Weights of a small image FSQ autoencoder: 7200 steps.
Rows from block 6 of the encoder of a small image FSQ autoencoder, named by matrix and row number. Rows with one number belong to one neuron. Each number is 128 + 24 x the weight over its row's rms, rounded and kept within 0 to 255. All counts start at 0. Numbers have three digits each.
After each neuron's rows are labels from the 100 images, of 14848, where the neuron reaches its highest value: "lies over" is the class under the peak. Only what is clearly more common there than usual is listed. The data: made-up waving flags. In brackets: how many of the 100, against the usual share in percent.
# fc1: MLP up (encoder.blocks.6.mlp.fc1.weight, 640x160), inputs 80-159
# fc2: MLP down (encoder.blocks.6.mlp.fc2.weight, 160x640, transposed), outputs 80-159

fc1.342:141163109136081138125127118094100129146132109087110139147171124147138113181122100161080107125125098091146146115151189113114135117149158123145124101148104147125127121162085111155135118136137115168157141095097119169152148132146113105149118126
fc2.342:117156122125136135127163142144159094167113117171131086133107128113120166105154162098158125137147158157098107128136155106173151110114118099086099167099141128153136104131130104122121120091099132140118136134141203111151128148114163145094108105
lies over: flag (71 vs 45.4)

fc1.277:155161142120150132108149139064118156097109055165099137122093144116102132154167100131149079162087103165154102111121138135145149160117156115145093128128165115117156098110133115117114115118133129124107166165130081122143168110123147151137159136
fc2.277:133179110124128149141122137133115094169105153088171162130197157138133117115144081186114169109132119101131125095120142147128150106147152122097165118135108110185096093117124090135096147130121124127145124108097126136147125139089133128139094113
lies over: flag (72 vs 45.4)

fc1.475:132127087109121115159114143144094066111130118171137118190151133114116118152111089106114100105138126155107112131143112164128090130131132131132128099152103119134119135132110123127139097136103098134174104171127186107114105143098120139111150140
fc2.475:151116151131077158118125120134110118134108102131139095109114105169134136105186083142118165155112120126134168123137134120092171108111129129125114144118145106172136116125194132144137155137159161154098164104156083114130117113149146143137118123
lies over: backdrop (81 vs 53.5)

fc1.489:137133132110127166162095108119129110104104114097168121109114137133121064106126129117181117178104133117169147129115168167132170149162129103148112109105139133156150124130134112112116160097183136105083127147153114103137132117096155126132130169
fc2.489:125148141102143184131133128141104149163118151113096138153129140119179144120148131128076141083111126152107100138090120067104113144106159127093109149121138142109105069155119132153135169168166067179140145168123158127128133153146160148118107127
lies over: flag (79 vs 45.4)

fc1.477:106137098150116176094113151123126160103122121130117127150114125136147077124115161154137104093114122112134115172117078173171098131111122118130148142165125169113118109132110122149147093164124122144128100157107169137149124128149101191186119128
fc2.477:136096143119092128172173117153129103083113158155134120090083125153139139096161101134151151167131135173114138140185146060109163130121122113135150129122088117120160102139146122133111128094173138113138125103146144098122106152090162110135134120
lies over: flag (74 vs 45.4)

fc1.337:143059134110091134106112106110160108158162116129164123131134126133153111105138104134159140090148112156131150107134168137082121145127109119063119126080125151152147106111095126127126117147150132107154107127109121117131120136131131142146106156
fc2.337:086155125171128135114144143139119154134148152130075150123110126112108140163141185108133124113103156106102097112133149122194122116115181102114097138146131102066129138172147096128155168131105094155131129158128147133126125103122125096099138092
lies over: flag (72 vs 45.4)

fc1.128:126116143119102141134113130111163167113163111114154105133124154147149177131097096167127122138103137078139164120120123150144127163147130144130166165123111090138120124131135143123141154140117112150122096097150103126121095100155114144123123137
fc2.128:141170150090162149164122130118142084143108089145174131124164094112102125121123131139153138117153179136145118123131136101123094134101112073101126070130192114111128098122117100151159116096161178107122170180145114117126161141117156128126135101
lies over: flag (77 vs 45.4)

fc1.508:114111137126148119132140141137165082076105100125145149093152111138130103086112106146107124106129154155102168148117141075117124183108132107130125138135087082085135111108179071165133113118095114152133143144111111104143131154147137099094102129
fc2.508:129159161176105096149120093092130179115118123121107128134115158137152100125163122123095125123103090127157089121121116141157135091152129151150090132156124143126153140126091154090090153136160170100117151127154168131134129128121115132178123127
lies over: backdrop (99 vs 53.5)

fc1.579:150094141139134167159171107139152149089134090116151109149110128098151152133146142111147126139142133145114138156098118096138149140117083099179110128152185128130137119078091127157143122157150131101120123129122099151138121079102132147155129162
fc2.579:121152133124110058080122129135110131143120136132093122118116101102068105116123154132159128139121057145165137131126156121135144150147145155117167113108133117158136147147109138089127144094111129144121101073144145093118104142153138165129103104
lies over: flag (76 vs 45.4)

fc1.224:113147115160093107165102106107162091145121137104125138150114134132156126110117117123141080148144109129145160143120142108166157119119106152130037096109099136107100155107110141138126145113146135146107142154139136107122111118126133111130126155
fc2.224:121105171116155156126148163156105132149138120184099171129104110123111125099118129133111122125117104143095073127168136145130122117136124094108122099139149145132136131128155115161145095117135120088128122107130102144116134114132114134106096136
lies over: backdrop (90 vs 53.5)

fc1.514:130146132126126131082133124146120162133144097073113173178118140136123134134091132156121159160133134108117119101168146119113094140121122132164121153150117104151127108071133139147160133118136094111156123122101127114094124131094114091152110129
fc2.514:124118126170111109151166134119117138142154138150125117111158164114150114125155134139149114164132142122122157142099141140135155142110105119113094100085136108106123119166165089102115142101072144109113125131148110150090117148131119156088125079
lies over: flag (82 vs 45.4)

fc1.44:133131114136144148138111102160106120148128101102098105116125079109139129114122160172116143174124194135091107106138119131137087130134139115134135117134107120180171148110129121151115128159068110167124103114163130161174140083114125143139112110
fc2.44:114117097122126126126148176127149152130123103135151138120102158139094148136124136142149102120153036133138117161106150085076157114133107113110129142142123097141103135127160128141110163136142108116148111114132106128095121156150127127096135129
lies over: flag (83 vs 45.4)

fc1.570:104126087128164170148118120103142123182124115070141133149159091156088119135173087116104100110138121130160155158132138130094121172115095090114103112099145110141130140106102112186130078112122110159112127123076125090142112099146120077125139094
fc2.570:148114133102117088118128123114141144093143116195113125107098124139136136172093148108143167144137115130121107131135114135153137107136160094129112123143090099103171154151117164144158160121109134129124146104148101102145130145123086142169135170
lies over: backdrop (88 vs 53.5)

fc1.301:164121156119162145111127122081146087181149111163172134080129109160113100110157101168085151126100092139124146145111129133134150154155126147143139104100112096117098114117165119096140127120137090108079132090169142132145162158149118086094160126
fc2.301:122116125112101103180098117133140125093123135117095139150133112101176137103101151118149167068169144147117124123116099103138122102102130162127147127140100140161154128134134162179146141096113140168157144175115153113112112148150135147132169134
lies over: backdrop (97 vs 53.5)

fc1.285:105122147120142120146121126096125106096133104117127132096102093137156108193110145150131118130119087135138129124182149086111098152123135118153098112105104123094170110138162125155152146155118124090126189147112165086120127101093118133154118107
fc2.285:133134137127120131174114120155142135082147114138083116149119148145094110092183155099124162157138129147092104130120106115162130120133105139156145090104141138059141110116148137146126125088104114159124120117136154161161132125116120204144157122
lies over: flag (73 vs 45.4)

fc1.499:130156093117107170124133109150138110131090140132092120131140163142190098122126151135119129135107115128131081109131141139142128108117081087164146128195132109156124104105113126122108109173108145124151110124126119113125130136144117148136129089
fc2.499:177124132112140142123114126173152132116119118088171140113151125136108184126162101138120111087139113139125081143147124077152166083184115117081132147167093169148138123126091107156118163084140094165157146112149131122133130126125157161130134165
lies over: backdrop (83 vs 53.5)

fc1.638:097136139118085094111140133151153136086131137176124189156149140131160153165140126129074136106104149140149119107131105125110133121136163108079106124155142124123156108089147150128157132141133152168106132136152145136091142102128128151149092130
fc2.638:094124109118129137121104100109148076165135155112130162139061095138089147086154127127132141096120112150077156139149165140131131172114131119143093111149093141113135164169104128143130101136167130124172123102137101132175135127153160156173145119
lies over: flag (74 vs 45.4)

fc1.74:098123135128090097099123116140144156089063083140084128133124139165128158113089125148172130162108106109094134130140115132107168088132139074145159134167113157147108110142135126138160150129157114133138123128169125124143086160157094128100166148
fc2.74:152129151152137155162121182109134109143156124150133164077116080140137142170125122115104131106158188096146132146118112115118097117097135118131090125154124129114148159131123167101127134126099125162156128131085103179074150114137109088147165118
lies over: flag (76 vs 45.4)

fc1.169:141118147183136079093092122103164149125129101112175139117129155146164119127156131128160165107118151142117153107133159122133140163163116118119137112150150147123080127101194159109149114131111140102143114166079121110108133143107129126107130135
fc2.169:105140098120095137103128116131161099125191094157071130116148121123100167153143149159158079114133156128134117135121117123136106135105130136128124195151091114126162091124078098095106128128137124131118105082146121155168100133138100090132118130
lies over: flag (72 vs 45.4)

fc1.553:130134105095149080159152111158129156104092134096101129143145136149125072114108077116101097159145148135124151112156128149107142133127116162107109137131156145120081135128113140140172086149114141139094102136127098154115148134147120147090109156
fc2.553:111116137178110144117078181103132152110183156172151145136052147109154132092128153133119171108130103121122142139102111097120111144137109102197151083096150124135143137090124141171143120101161143147136129114119112138143113100096126133158162126
lies over: flag (89 vs 45.4)

fc1.121:127145099101100123102122138123078147131152127093132123155128110107124096140157170160139123158158146117153151139152089132160135114172157105102131095140101131193123161136082142131116141169155151111123098152169123151173091135170131101100160095
fc2.121:141121151150135134129125133172164097162129135173114125113151149174173174120137097092149104067114160157146112119126134135073157112103143145107103145146144115107120120109158115148132123176094149128142163065081120146099148145143089112131119146
lies over: flag (84 vs 45.4)

fc1.526:179174184122152152121138136110099127142151135126146111168130110141113151164126097118108161135133089144081105128169131149121130147111120090179103146148150142110113109119133096119090102153115095165159170098163110137112124118130103156117111132
fc2.526:106134106121110120139142129143152096123087107131122144108134153119126109076151088158146122174092118110169095100113127122148157104134121161129137101142142119138106135123143147114167127122114167095101113157127152111126147156133176170129090092
lies over: flag (74 vs 45.4)

fc1.88:131157139120128107093115133109169158115148132139171135147109121100097158110132123122111086120129141120123139135130130111115121209126058105163114095069118138135076130151123149156132119129126106114125100154135129139143098124159096101138115113
fc2.88:120111128149139142100154119113159126104119134132105122127113107126112146134100137135149153125118154134091102130136132101174114113133129142082149121114134094140187161113088135157159117161122162148110129107115120130114095131120115128150132149
lies over: backdrop (91 vs 53.5)

fc1.24:124157171116169116147163122095109112174142154128088170135082127122129144135135114121161130110113122098111124113147105152133104136110134095130115097124096121125137161139127124149104128130109160125118152148153130166161133166128143069145138189
fc2.24:126090125166095156097105107157146123107144156145114131151091147156167119136139132128069104148148124145170160165155156147097108114141148132118126166137131115111112100128136124135130161110078089171104134115167149118142151147134137090136132117
lies over: flag (73 vs 45.4)

fc1.462:139174077137069136094113147114130108106132127096116161146109186162147176125145100139136115101117143096126105110098106125138103097127138088152133121146098116120160149146109155145121161142073166134133108163154123107094126144128149133142156147
fc2.462:158131171156133130150113147088104111137151164172106169132129082116145148151101136144093123118145142159095166134158162160098116112097156137139135082136124168147170131141137144159181124110112099147130117131150127105142149072124103151135149112
lies over: flag (73 vs 45.4)

fc1.447:106080096164151175114161111121154164136121125098146147128188156153126125149103124116121135084116129107143109119120141118154123142180153134127124124113119128171123138126111140080109119113127166120154123124125095142091110128091116125143120101
fc2.447:114174150111082112179106098146111127161170112134118144135092125136146146138121116119134138142183137144101151163143129106131117108123154102130149090129164117144104139135122123152157122158111081138117125135115151110101133107150114110051135127
lies over: flag (72 vs 45.4)